config = dict(
    train_examples=97500,
    hidden_act='gelu',
    inner_norm=False,
    positions='learned',
    residual_init='none',
    momentum=0.95,
    orthogonalizer='newton_schulz_5',
    magnitude_pruning=0.7,
    max_steps=12500,
)
Rows from block 7 of a small multi-label image tagger, named by matrix and row number. Rows with one number belong to one neuron. Each number is 200 + 20 x the weight over its row's rms, rounded and kept within 0 to 999. All counts start at 0.
Before each neuron's rows are labels from the 100 images, of 14848, where the neuron reaches its highest value: "place" is the part of the image that holds the peak; "responds to" is what is common among them. Only what is clearly more common there than usual is listed. The data: procedural textures in two colours, tilted and lit. In brackets: how many of the 100.
# fc1: MLP up (model.blocks.7.mlp.fc1.weight, 2304x384), inputs 256-383
# fc2: MLP down (model.blocks.7.mlp.fc2.weight, 384x2304, transposed), outputs 256-383

place: top left (54)
responds to: seen at a slant (97)
fc1.116,200,200,200,200,200,195,200,200,200,200,200,158,170,160,182,200,200,180,225,200,200,200,200,200,200,181,200,200,200,200,200,200,200,232,194,200,200,200,200,186,200,200,200,200,200,200,200,251,200,200,200,200,182,200,200,168,194,174,261,200,233,200,200,165,200,200,200,200,190,165,200,220,213,226,155,151,200,200,211,200,200,200,200,187,200,200,200,200,200,200,230,241,233,200,200,200,216,200,179,200,200,200,227,200,200,200,200,200,200,200,231,210,200,200,200,200,228,179,200,200,200,263,200,200,168,156,200,200
fc2.116,200,200,227,224,200,200,200,200,200,200,200,227,200,237,187,212,200,200,143,200,200,200,210,200,200,214,200,205,157,200,200,178,200,172,200,200,188,160,200,238,200,200,200,200,200,200,224,140,200,200,193,200,228,200,200,227,206,179,149,200,183,200,200,245,200,184,200,171,200,225,200,200,200,165,223,254,200,193,200,200,200,200,200,209,200,200,217,200,200,200,208,185,200,200,200,200,200,200,255,200,200,200,200,200,200,200,200,200,200,200,200,200,200,186,200,200,200,200,200,219,200,149,200,200,228,200,200,200

place: bottom right (43)
responds to: crumpled (71); scaly (26)
fc1.309,200,200,200,200,200,175,200,211,200,200,200,200,200,200,200,200,241,200,200,200,200,168,165,200,162,200,223,200,200,200,200,200,200,200,139,200,200,160,224,200,200,249,169,200,200,200,218,200,200,219,214,200,200,200,200,200,255,200,200,200,200,280,200,200,238,200,200,200,200,200,200,200,200,200,200,200,137,158,200,200,247,200,200,200,200,200,200,200,200,200,200,239,200,200,168,200,200,200,215,200,197,200,200,194,200,200,200,202,179,200,200,200,196,200,174,200,200,200,200,200,200,200,200,200,200,200,200,200
fc2.309,200,200,200,200,190,200,200,200,200,200,200,200,200,200,200,262,167,200,200,228,171,235,240,200,250,200,200,200,200,200,210,200,200,200,200,200,164,200,200,200,200,200,200,200,157,143,183,200,200,200,200,200,200,200,170,193,200,200,200,179,200,141,200,224,182,200,200,200,200,200,200,200,200,200,200,200,200,236,156,174,200,200,155,200,200,200,200,200,233,198,200,200,166,200,200,200,200,200,200,200,200,200,202,200,200,200,200,150,200,200,200,200,200,200,218,200,200,200,200,200,200,200,200,135,228,200,200,200

place: bottom right (32)
responds to: cloudy (52)
fc1.19,186,210,200,200,200,200,200,238,200,200,241,200,200,200,200,235,200,200,157,170,129,200,171,200,200,200,200,200,205,199,200,200,200,200,200,200,240,200,118,200,200,200,200,200,170,200,200,297,225,200,178,200,174,200,200,200,200,200,159,200,200,200,200,200,228,200,224,200,257,200,200,199,160,179,182,200,151,218,200,200,200,200,200,200,238,200,200,200,200,176,200,200,200,200,200,200,200,233,200,200,189,200,248,200,200,200,200,200,263,200,200,295,200,200,200,200,200,200,200,200,200,200,200,200,200,200,200,200
fc2.19,200,181,200,200,200,200,155,200,200,235,148,200,200,200,200,200,158,220,232,200,200,200,200,200,151,188,200,200,195,200,200,200,200,200,200,200,200,190,212,252,200,200,200,200,200,200,207,119,175,164,200,200,211,200,200,200,200,200,200,200,200,200,235,200,200,200,200,181,200,200,152,200,200,200,200,171,200,200,200,200,200,200,200,200,178,200,191,200,211,290,200,200,200,200,200,200,200,200,200,200,224,200,200,182,200,200,200,200,200,200,200,200,200,219,200,200,200,200,200,238,200,200,200,205,200,200,171,200

place: top left (42)
responds to: crumpled (65)
fc1.475,200,200,235,200,222,200,200,200,200,200,200,200,200,200,200,182,200,200,200,139,200,200,200,200,224,200,238,204,200,200,200,156,200,153,237,178,200,140,185,227,200,176,200,182,219,200,232,187,200,200,186,200,200,161,178,208,200,200,200,165,239,200,200,239,255,200,200,200,200,200,200,218,200,225,263,200,203,200,200,211,190,200,200,249,200,160,200,200,232,200,224,237,200,200,200,200,200,200,200,232,200,200,200,167,200,200,200,200,200,200,200,200,200,200,200,151,200,200,200,156,200,200,200,172,200,200,200,200
fc2.475,200,156,171,200,200,200,200,200,200,233,200,200,200,226,200,231,200,219,200,243,200,161,200,213,172,190,177,164,200,200,200,234,205,271,145,200,200,228,200,214,200,237,164,200,200,200,200,200,170,200,272,224,213,245,200,200,200,200,200,235,177,174,182,200,136,200,200,200,200,200,200,165,200,200,200,200,200,151,200,200,231,200,200,145,200,200,200,200,117,200,200,187,200,200,200,200,200,235,169,200,200,200,200,200,200,200,200,200,200,200,200,200,200,221,200,200,200,200,219,200,193,200,200,261,200,200,200,176

place: bottom right (35)
responds to: crumpled (75)
fc1.18,200,200,240,200,200,164,200,220,200,200,200,184,200,236,200,200,200,200,200,200,200,200,200,236,258,200,153,200,200,200,233,200,233,200,241,200,200,200,200,200,111,200,200,200,200,223,200,200,200,200,200,200,200,200,200,200,200,200,200,200,189,200,168,200,200,175,200,200,200,200,200,217,200,200,200,200,214,200,248,200,200,200,231,200,200,252,200,200,213,232,200,200,200,200,200,194,200,200,238,200,200,200,200,153,200,200,170,167,240,200,154,200,144,197,200,200,200,146,150,200,200,200,200,221,200,229,200,200
fc2.18,200,200,186,200,200,287,200,200,196,200,215,249,200,200,200,200,158,200,200,200,200,200,200,154,154,189,266,200,200,196,200,235,200,200,200,200,200,166,200,200,237,200,233,195,200,196,191,200,200,200,252,178,200,200,200,200,200,200,200,200,208,220,200,200,200,200,200,200,200,200,200,200,184,193,200,200,200,200,200,200,215,200,200,200,200,200,191,175,200,200,155,200,198,200,241,200,241,200,200,200,200,182,200,242,200,200,254,200,200,212,284,200,200,200,213,200,200,200,211,200,200,187,187,200,200,200,200,200

place: top left (43)
responds to: crumpled (99)
fc1.294,200,200,233,200,162,200,200,200,216,115,200,247,200,200,200,200,200,200,200,239,228,177,200,168,219,200,200,200,165,200,200,200,209,157,200,161,200,200,200,200,200,187,223,178,200,183,200,184,200,271,200,200,200,200,200,200,200,200,200,220,217,200,200,200,200,200,165,189,200,200,200,200,207,200,229,200,200,223,236,200,221,200,255,162,200,200,200,200,194,200,156,200,200,200,200,200,200,200,200,200,200,200,200,200,200,210,200,200,200,200,250,200,200,200,200,190,200,200,159,200,228,200,209,230,236,232,200,200
fc2.294,200,200,170,200,200,200,200,200,200,284,200,181,200,200,139,200,200,200,239,200,200,249,143,200,200,227,200,200,200,141,200,216,196,253,200,240,200,200,200,169,200,200,185,222,200,200,200,200,200,150,200,186,200,200,200,200,204,200,200,200,200,200,200,200,200,200,200,231,200,256,250,200,188,165,187,200,200,176,200,200,149,200,160,232,200,200,200,200,200,200,247,200,200,233,200,200,200,200,213,200,199,200,200,200,200,200,201,200,200,180,200,200,200,200,200,242,202,200,200,200,164,200,200,200,190,200,200,200

place: top left (42)
responds to: crumpled (71)
fc1.622,200,200,237,200,219,200,200,200,200,200,200,155,207,238,171,176,200,200,199,228,200,198,200,157,170,200,200,213,200,178,200,200,200,200,200,200,200,154,200,200,208,200,200,200,200,170,200,200,200,292,258,174,200,200,200,224,175,200,225,184,200,200,182,200,235,200,214,200,154,200,200,162,200,200,200,174,200,200,200,200,200,173,200,146,228,200,200,200,156,156,151,159,200,200,200,200,200,200,200,200,223,200,200,145,200,200,200,154,200,239,200,200,200,200,207,200,200,200,200,200,200,226,200,200,200,230,200,200
fc2.622,200,200,151,200,200,236,200,200,200,200,200,200,200,200,200,200,200,200,200,200,200,200,200,242,200,200,199,200,194,200,199,200,200,200,186,200,200,277,200,200,200,222,200,200,200,200,200,200,200,94,150,197,160,200,182,200,200,200,200,224,200,200,200,211,133,200,200,200,200,200,200,212,216,200,219,200,158,200,200,214,200,238,200,245,200,209,181,200,220,210,264,254,200,200,212,200,206,200,200,200,200,200,200,245,200,200,200,251,200,200,200,200,200,160,200,193,200,200,200,200,164,200,200,233,200,200,200,200

place: bottom right (32)
responds to: striped (38); diamond (36)
fc1.415,246,200,200,200,183,169,200,127,245,200,200,232,200,200,200,164,250,184,200,225,200,200,200,169,200,200,200,200,134,200,200,200,194,219,135,200,200,200,200,200,200,200,236,200,200,200,200,200,200,174,200,200,200,200,200,200,200,200,200,236,238,234,181,200,200,200,200,167,200,173,200,200,200,193,256,211,200,200,200,133,200,200,200,200,184,200,200,200,234,200,200,200,200,213,162,222,200,147,200,200,200,200,200,235,243,210,200,200,166,200,200,200,200,200,200,200,200,200,200,225,209,200,200,200,143,200,200,200
fc2.415,200,200,200,200,200,200,200,232,169,200,255,158,200,200,200,200,200,231,177,193,200,200,200,200,223,200,162,200,247,200,200,200,244,200,240,200,200,200,200,200,200,200,150,200,200,209,200,254,209,262,227,241,234,200,200,200,200,203,196,200,200,200,200,204,200,200,200,200,200,200,207,200,200,237,149,200,200,200,206,225,217,200,200,200,200,200,205,200,200,203,200,200,149,200,200,200,200,200,200,200,200,200,200,200,122,164,200,186,200,200,200,200,201,200,200,200,200,200,179,200,200,200,200,200,240,200,200,200

place: top left (100)
responds to: brown (55); scaly (42); pattern colour: brown (28); ground colour: brown (27)
fc1.479,181,200,266,203,200,200,200,200,200,200,227,200,200,147,212,219,200,200,141,200,200,200,200,200,200,203,200,200,172,200,200,200,161,191,222,200,175,200,176,200,200,200,148,200,145,200,200,200,214,200,200,200,200,188,200,200,188,200,200,200,199,197,200,200,200,222,202,218,200,200,200,200,214,200,200,200,200,200,200,251,200,219,200,254,239,200,200,239,200,200,233,212,200,200,200,194,217,200,200,200,200,200,200,200,200,200,200,241,195,200,200,200,200,200,200,200,200,200,250,200,160,183,200,200,200,200,232,213
fc2.479,224,200,143,200,187,200,200,212,200,200,166,200,200,259,185,169,200,200,252,200,200,200,200,200,200,200,200,200,216,183,179,200,242,200,187,200,232,191,223,200,200,200,227,226,238,200,195,200,147,200,200,200,200,200,200,157,200,200,200,200,200,212,210,200,200,200,180,200,200,200,200,200,200,200,200,200,200,200,172,154,189,198,200,180,158,188,200,180,200,200,182,187,207,200,200,200,200,200,232,192,200,200,192,200,200,212,200,147,218,200,200,200,200,235,200,200,166,200,145,200,200,200,200,200,218,200,200,180

place: top left (72)
responds to: cloudy (53)
fc1.162,167,148,200,171,188,200,260,200,170,200,200,200,200,173,200,200,200,239,200,200,200,200,200,200,144,161,188,200,228,200,233,200,200,200,200,200,240,200,200,200,254,200,205,246,200,200,200,200,200,252,191,200,251,200,200,200,220,200,200,200,174,192,170,181,200,200,200,200,200,200,208,200,200,233,210,250,200,200,200,200,207,178,210,200,200,200,200,200,197,200,200,200,200,200,176,146,149,200,200,182,200,174,200,170,191,209,200,200,223,200,200,200,244,173,161,200,194,200,153,227,241,177,200,200,200,200,237,200
fc2.162,200,265,200,200,200,160,200,200,225,200,200,187,200,200,200,200,194,166,162,227,200,210,200,200,200,221,200,200,161,200,200,200,200,200,200,200,200,164,200,234,150,200,200,142,153,211,213,200,200,167,255,232,153,207,200,200,200,179,221,200,200,222,253,209,200,198,200,200,200,200,200,200,200,200,158,175,200,243,200,200,200,200,153,190,200,184,200,200,200,198,200,191,200,200,200,221,217,200,200,200,200,200,200,259,200,200,200,228,200,255,200,200,200,200,200,238,217,163,200,158,156,200,200,200,200,200,187,178

place: bottom right (34); top left (34)
responds to: spiral (31)
fc1.311,200,200,246,200,200,200,200,200,172,200,200,200,200,260,200,271,200,200,159,200,200,174,200,200,246,200,200,167,200,200,246,176,200,200,200,200,200,200,200,200,237,200,200,200,200,200,200,200,200,200,158,200,200,200,248,200,200,200,200,200,134,200,200,200,200,200,200,200,200,208,200,200,200,200,200,200,200,200,200,252,200,200,200,200,200,200,200,227,200,200,200,200,200,200,234,200,200,200,200,200,207,200,200,200,200,137,200,200,200,200,200,200,200,200,200,200,257,250,200,200,200,200,200,200,200,200,224,200
fc2.311,200,203,152,200,200,186,200,200,212,200,200,200,219,174,200,149,200,200,248,200,190,252,198,200,177,216,200,200,200,200,200,264,200,200,200,200,200,200,200,200,147,200,200,220,200,190,219,200,200,200,236,200,240,200,148,200,200,200,173,157,200,200,200,200,200,200,200,180,168,200,200,186,200,200,200,200,200,200,200,159,200,200,200,200,200,231,200,176,200,200,173,200,187,200,200,200,200,200,200,200,200,200,200,236,200,237,200,200,200,200,200,253,200,200,200,242,128,200,200,200,246,200,200,200,200,200,200,200